{
  "arch": "tdnn",
  "hop_length": 160,
  "spec_augment": false,
  "beta1": 0.9,
  "eps": 1e-08,
  "precondition_frequency": 20,
  "one_sided": false,
  "final_lr_fraction": 0.1
}
Rows from block 9 of a small multi-label audio tagger, named by matrix and row number. Each number is 128 + 24 x the weight over its row's rms, rounded and kept within 0 to 255. All counts start at 0. Numbers have three digits each.
After each channel's rows are labels from the 100 clips, of 14976, where the channel reaches its highest value: "lies over" is the class under the peak; "top examples" is what is common among them. Only what is clearly more common there than usual is listed. The data: melodies that start on their tonic, played by one synthesised instrument.
# conv: pointwise conv (model.blocks.9.conv.weight, 384x384x1), inputs 0-127

conv.101:104129106091086085082146123115107130115127127138119106103103131156131155112163180087186106150150127142103118137127160098158122098147165090147125083154121146116168109135130151127135129149147125107139119122103088131131144119137139148143137096144086138077164124136135138143077141122101142129146094088106135108147122145112113156104150144108144127137139119165157124190144175121125100142149
lies over: D5
top examples: flute-like

conv.125:133110147142121146142155123117104128113090113133127134144090151160151149091119153061172148142131109136147141162159117108138137115086120109108130100131093158109147147108110104148122095117113137116125101141142107129114114138098110137106095138116106169139116187096152146095116138151104159080126144108101098152123103123147153156120152116110130131136096117143122165209150166150113159125131
lies over: no note
top examples: the note A; mains hum; sine tone; tonic: A

conv.120:190127120128137123124122103152154112112143127088105091102147155131138070141105082105124127145129117135126128096130155129111164073048088126120141124068157128154125124120130094128144134133154081132140120120129159054124134091101132116127118128129144151146149127129144180124144142115141103125162109108102170121125111112090107150121152153138126071109131126099104148114126140158136148175164
lies over: G5
top examples: the note G; tonic: G

conv.376:146087100094174112097112112121148126113165138175142097103136160134118125201175155064132107114118098170123122128111159128087121089127129103118096068113152100096129122117136094115142147112123111135143083138154146095112108123126135133099119092119143174129137161161085135137148151130112139131143088157109107158135088126091141119099134095145152145158148147094119139108106122148116133101099
lies over: E4; E5
top examples: the note E; the note F#; pace: fast

conv.97:119154103112127146112134104119196147151130133162136134103156119146109117151128115118089150156128114123139160134122131136051139095130072154104107150146121122109185112091095098083096131108080127075144080140157152166118141097073115154150117125101093104110075082160071092164141125118124112127139146132153138128111131090130093148131135108136149158117140147131149150108143123138098131138099
lies over: B4
top examples: organ-like; tonic: B

conv.40:124172166127108133199127159133102136105111110127098122117147168153122128176087176132146154110163091166163144104117109119147110117100138126166100101163117113090133107085150126144135132141126121104131149174143140139142132131120121098090152113150125119099164129125160163129114131127100116107150157144096177135137107145087140118140113114093141127117114090135118119149094203156156138157139
lies over: C#5; C#4
top examples: the note C#; the note G#; tonic: C#

conv.312:102165127133152122136130126096109173144155161135099102118129101160087148153116100143129111097100132118135158170112180184091109123130096139126107124119126126103094105127130101125200133132171128130113113157121132138148102114106092120132156143081191094109143127129107129144146126114130124089078124159119098132097115100169113133125100127133145098163147161147130109099174080166137104126119
lies over: B4
top examples: the note B; the note F#; staccato; white noise

conv.362:130140108155130110128138124173133125121170149126099156135158134106160112158159070113104127121117125157145135139148139136149108089107144139128157167118153142146124096160090113108110148141138140134084183136130112068077120157129155118097119131144090126122126118146070095092086164138146133088128200158170119131125107092157146150122104141141161099089122117094105139132099142129058131101123
lies over: F#5
top examples: the note F#; the note C#; staccato; tonic: F#

conv.72:110132128154159129168092118118111169063129123126121153151122083123117135170127143096147117118115135143096138122085158145107111135118107117144129110117142127122131065129132129135111104129131140115132082097160106135097135165130123121088143103135119139145148136123130132147098121173132143127165142163150137188127129110092096144097123134144148195098158136177114139131081140121078143144136
lies over: B4
top examples: the note F#; the note B; tonic: B

conv.123:116174110137092104142113155123142131111093134143124126145116109095124067124121155135113123114169160133114132126133095145176153111108157117171119116122116103109157081063130096101145121118134131133138125116150166146136154170137139144088155115120149109146132098085127103116148127138141138125126119135124116129140137167079150087124107143137130118129161109179163131123127122155129135117152
lies over: C#4
top examples: the note C#; staccato; clipping; tonic: C#

conv.201:138078134115129147112098140183138153151165130121100111135151152156106097123167114149108147109094132086127182123116165115138101085114135116114099135133127075163167113160113134085153127154125119117104086142122121119112125109148132192128138144119148127148134110119124160127151144152157082117131124191115096150092151102125135111109077118120163125154131151128130110116137110141144151138141
lies over: B4
top examples: the note B; trumpet-like; oboe-like

conv.177:142133098118153126139082174092139128137108143148140132133120108141135084140125169136129118152084125155118147108124095142141158107051131122122177108170121114077122127151114153131145133128121159152123154145168148123119113134097112097130127117160100109138110167115168159133123135165138127160114123140119151169163141127112115110136140110130124128117149109097083155100136112127137099187142
lies over: C#5; C#4
top examples: the note C#; harpsichord-like; tonic: C#

conv.345:179163096171143104145140122092160138102132129140121140114139120136123081115115130109120116103162128130148160104110141133130091063042123133132117167137096107106153089089100128118171142154107167175111114100130150127129120118097154056095110141142116161115135169092094171134132132154162170101173121142134121157139132138139106115139102146150126117125100120155117107141156115103124128211131
lies over: C#5
top examples: the note C#; bell-like; tonic: C#

conv.273:129112132134124158110112122141143122138130113157154136121142111121124148159124149132142141095146086161138151122151091136146160125142112102120103110156158097169157107166094100095143098134126161121133136186127158120155153095099111085178103176102187110123145081123181092122168125165100144125143109110140141189103126109194073100124128144087130122085117112144136116154139118111090117087148
lies over: D5
top examples: the note D; muffled (low-pass); oboe-like

conv.380:069112149138119115152098058122099139140147092134121116106145114103146110122163150123185116147120135112205097086151169109180161140145138131085132162138106148141177103117124124110106144114140117128154109150170117117148130128112152128130138131114115124102176160134080144121104100147106139104132117139093111150161136123132111167135138068139111127115093101121153124134137120132171107125126
lies over: no note
top examples: marimba-like

conv.207:098124152120110110168078152138123091121138128081131166125121097105077145136112143176128126079132146116119140123124119115086100143122150102113141099109182125146039141140115099136112105154118136126125118121155151111149115147115116122122083132108118129132136151114110111111133096075111122120103155118134138128104121102132109151090101110111118143123132108130127116093089081141083145090122
lies over: G5
top examples: quiet level; oboe-like

conv.289:115136180121122122129134139146141111151127141082128130118144164121146135145079102127101158136126158144142081122151110123176122154141125134157147152115141147164167138138107140096162128114134132174131114082111150114168152093185180183091143092168069125096151154131132140111129108110155101133110113157134112166137138142123174151120160135090151140162105115120125126144119151115129154148103
lies over: no note
top examples: the note D; white noise; muffled (low-pass); plucked string-like

conv.186:149110097112071126112139126111146105143125104114110149140098077109092120100135107138122092107138153137113110116093171133130112067070161122129120118095126142159173130093119110173150130125141134126115130109112141118077096122104115103091123157121075163205119132099132144113125155119170087102144144123109135126120123151084112077128129141131139116049182093119102159128129060121103109134113
lies over: D5; D4
top examples: the note D; pace: fast

conv.19:140081085086122114123126129086152155139095110139118119092129143113122116144114109113165084122154111082106088104143112137119112108137156148101114104126139122120144194088175121089145113116129110136172133104123139113099108154076133116127153097130147134139113127155101126155125132191114143084152076135109101107115131124145101140127104166164128111143117116096141163118146115116109139127120
lies over: E4; E5
top examples: the note E; staccato; tonic: E

conv.28:112191169110165130146125135115150153152143136160129113122140149148121143117130117126134179178128152144128159135102126148135148116150105146102147105092130145119152148120114179141084135126114146111121103119097128128139125153107135196157106118125088108136149128165126103155115126153141135104077113118107120086124121116147132115121126109142116148133138114143108110138148136078147141113177
lies over: no note
top examples: thin (high-pass); white noise

conv.328:178107102077124137138132149131180124150137148087128097108137135096132147126121141123127093126144144121148143149097147095139118126101139136059129121117111130130132145178133116063151130134155065124138089136120147114109101123162109102179140139141092121180153102109162145109128114126111134101128128122090151156193109131092171135150100097104187113129160144085155145138141110119117083127093
lies over: A#4
top examples: the note A#; thin (high-pass); tonic: A#; white noise

conv.305:147105132136138177156149123116121189148130150122080143092111120152139101159128091115158115124088133138088169133128152170126101112111128097142142126137135095111145133123076146123135155074115125147127139112145136121171090076126102109164131113112105142124114126169158100166179157134102116127139123127145127159139081165118100123147119099131137115110106126139156150141128109127095154153119
lies over: C#5; C#4
top examples: the note C#; the note D#; tonic: D#

conv.116:142094112143149132115123150128139146122102121139160152121105126133091112142093098126113091135110132166143119115170180101109139112163162143112133104075161092110122121110140146131119135127114134137173103095116135084128104219124139135135159135156157099154125117187113162128118139141132113141129104149116102087120142100118197121134143103132100127117113118135123105124151104086122090142087
lies over: G5
top examples: the note G; staccato

conv.112:141124144082149148140185148150114153072124105127101096147124116129125125149118153110133200125142116127118121115127131153134103103143122160095125153109148112147137113109081141149174119187066109128149115155103141127169117141091119116114127112096088126142098129134092134133164180095151090096133161109127122142155145125129102109127106150138130134123100127122095141088126156152102134124133
lies over: B4
top examples: the note B; muffled (low-pass); trumpet-like

conv.156:129133110147118084144115105126092099112127103107129118148111171145172082118106090161103166110104098132112137152164142068098128114160084114065126115114164109156092097137102142154166120144111113113139130125157116133129132148131181124110130134128096133133120096104126119140131130156134133146121108167097124148145139111108126128132091099137133142139188137123126104141114098171126106134138
lies over: C#5
top examples: the note C#; quiet level; square lead; tonic: C#

conv.25:151104123130118119133181140084117111107166132130161166103115090080164154187140138077101141114099175128158133098121134140141123099089159120135126109145134124094134129136126172110152141115105113138075102101169144107138147168104180153136166118111154162160072113074123163135136113112082165104097181128143099099096151148094131099132096106119118120123127115139203142130146142148161189131128
lies over: C#4
top examples: the note C#; the note G#; tonic: C#

conv.327:167144141143089182083113162100130135143119119142115070160066146151124130099072133100159128159144131072128126145122157149097124077165157150153116150110118152128124140152099122163137120120094127121139078150147117111122153148101123125129150101169129142123136108133109133127158142128160090132158131112115120147152142126119159155123097112114116130107125147167122129114160101108141122118138
lies over: B4
top examples: the note B; the note D; the note E; pace: fast

conv.175:084114145141156154108165121112086121104097160104140150118131156112115085130135154165151129127114115160121090127182106135169130108110124105118115096149118095087126133117164133132137127144136086068160115090094087133126109105111130104092112136110107158139130163145143119050194124172168128123107157092108133106106123093099128124106120133108133130135121123136152149115124153137118133114138
lies over: C#4
top examples: the note C#; thin (high-pass); white noise; tonic: C#

conv.292:110140136124137136126138121127089105118131144130167153132162152136075124123132091138103135113167108166166115110126099111113146123124108148102092127125123163102148089174132139139183119132118109151130129109096157102180116155134135084099170148095093135141107136113116102136086117133107112098107097124148109125134109124132135103144122139125131138061157115121102087169131116108122146121142
lies over: no note
top examples: the note C#; quiet level

conv.214:164159155130085149145102139090136101177131143142122105154098118129131073080142143158130131143143112136118117098134158120132134144052054112152133102191118087138112099166150095143119109118145142182163154100152144097118137137129121126141123130143130087100096104162133121130155123110142192124083084150112149147121125138116096133131142112114145151102155131118139102110155145146132154183116
lies over: C#5; C#4
top examples: the note C#; tonic: C#; marimba-like

conv.108:148142125147119144112112127138116108078129133093158155109158131123082117150132083099182099094167146180106133129141135153128108129067121119108107126150144109165147138113114109124160150144128124140102181103156132155128110173127129115143143149112145132144142160142164141139119137163106122167130159145085134113151133137149133112130126141106159115133123098099149148121101086170135145106132
lies over: A#4; A#5
top examples: the note A#; staccato; the note F; tonic: A#

conv.318:138110118098157106132170130133128096108131099142143179094092141135150087120150096149126101133140111131134116101145132135126197120157053139126057094073171154097124143142132162101135100149153122145080107133133139117135135166106127134111114129111138104102190116131057083147139099059149115171152118134126122127109111097084091128154128169118129121112130114123154115149124114115073093103131
lies over: F#5
top examples: the note F#; tonic: F#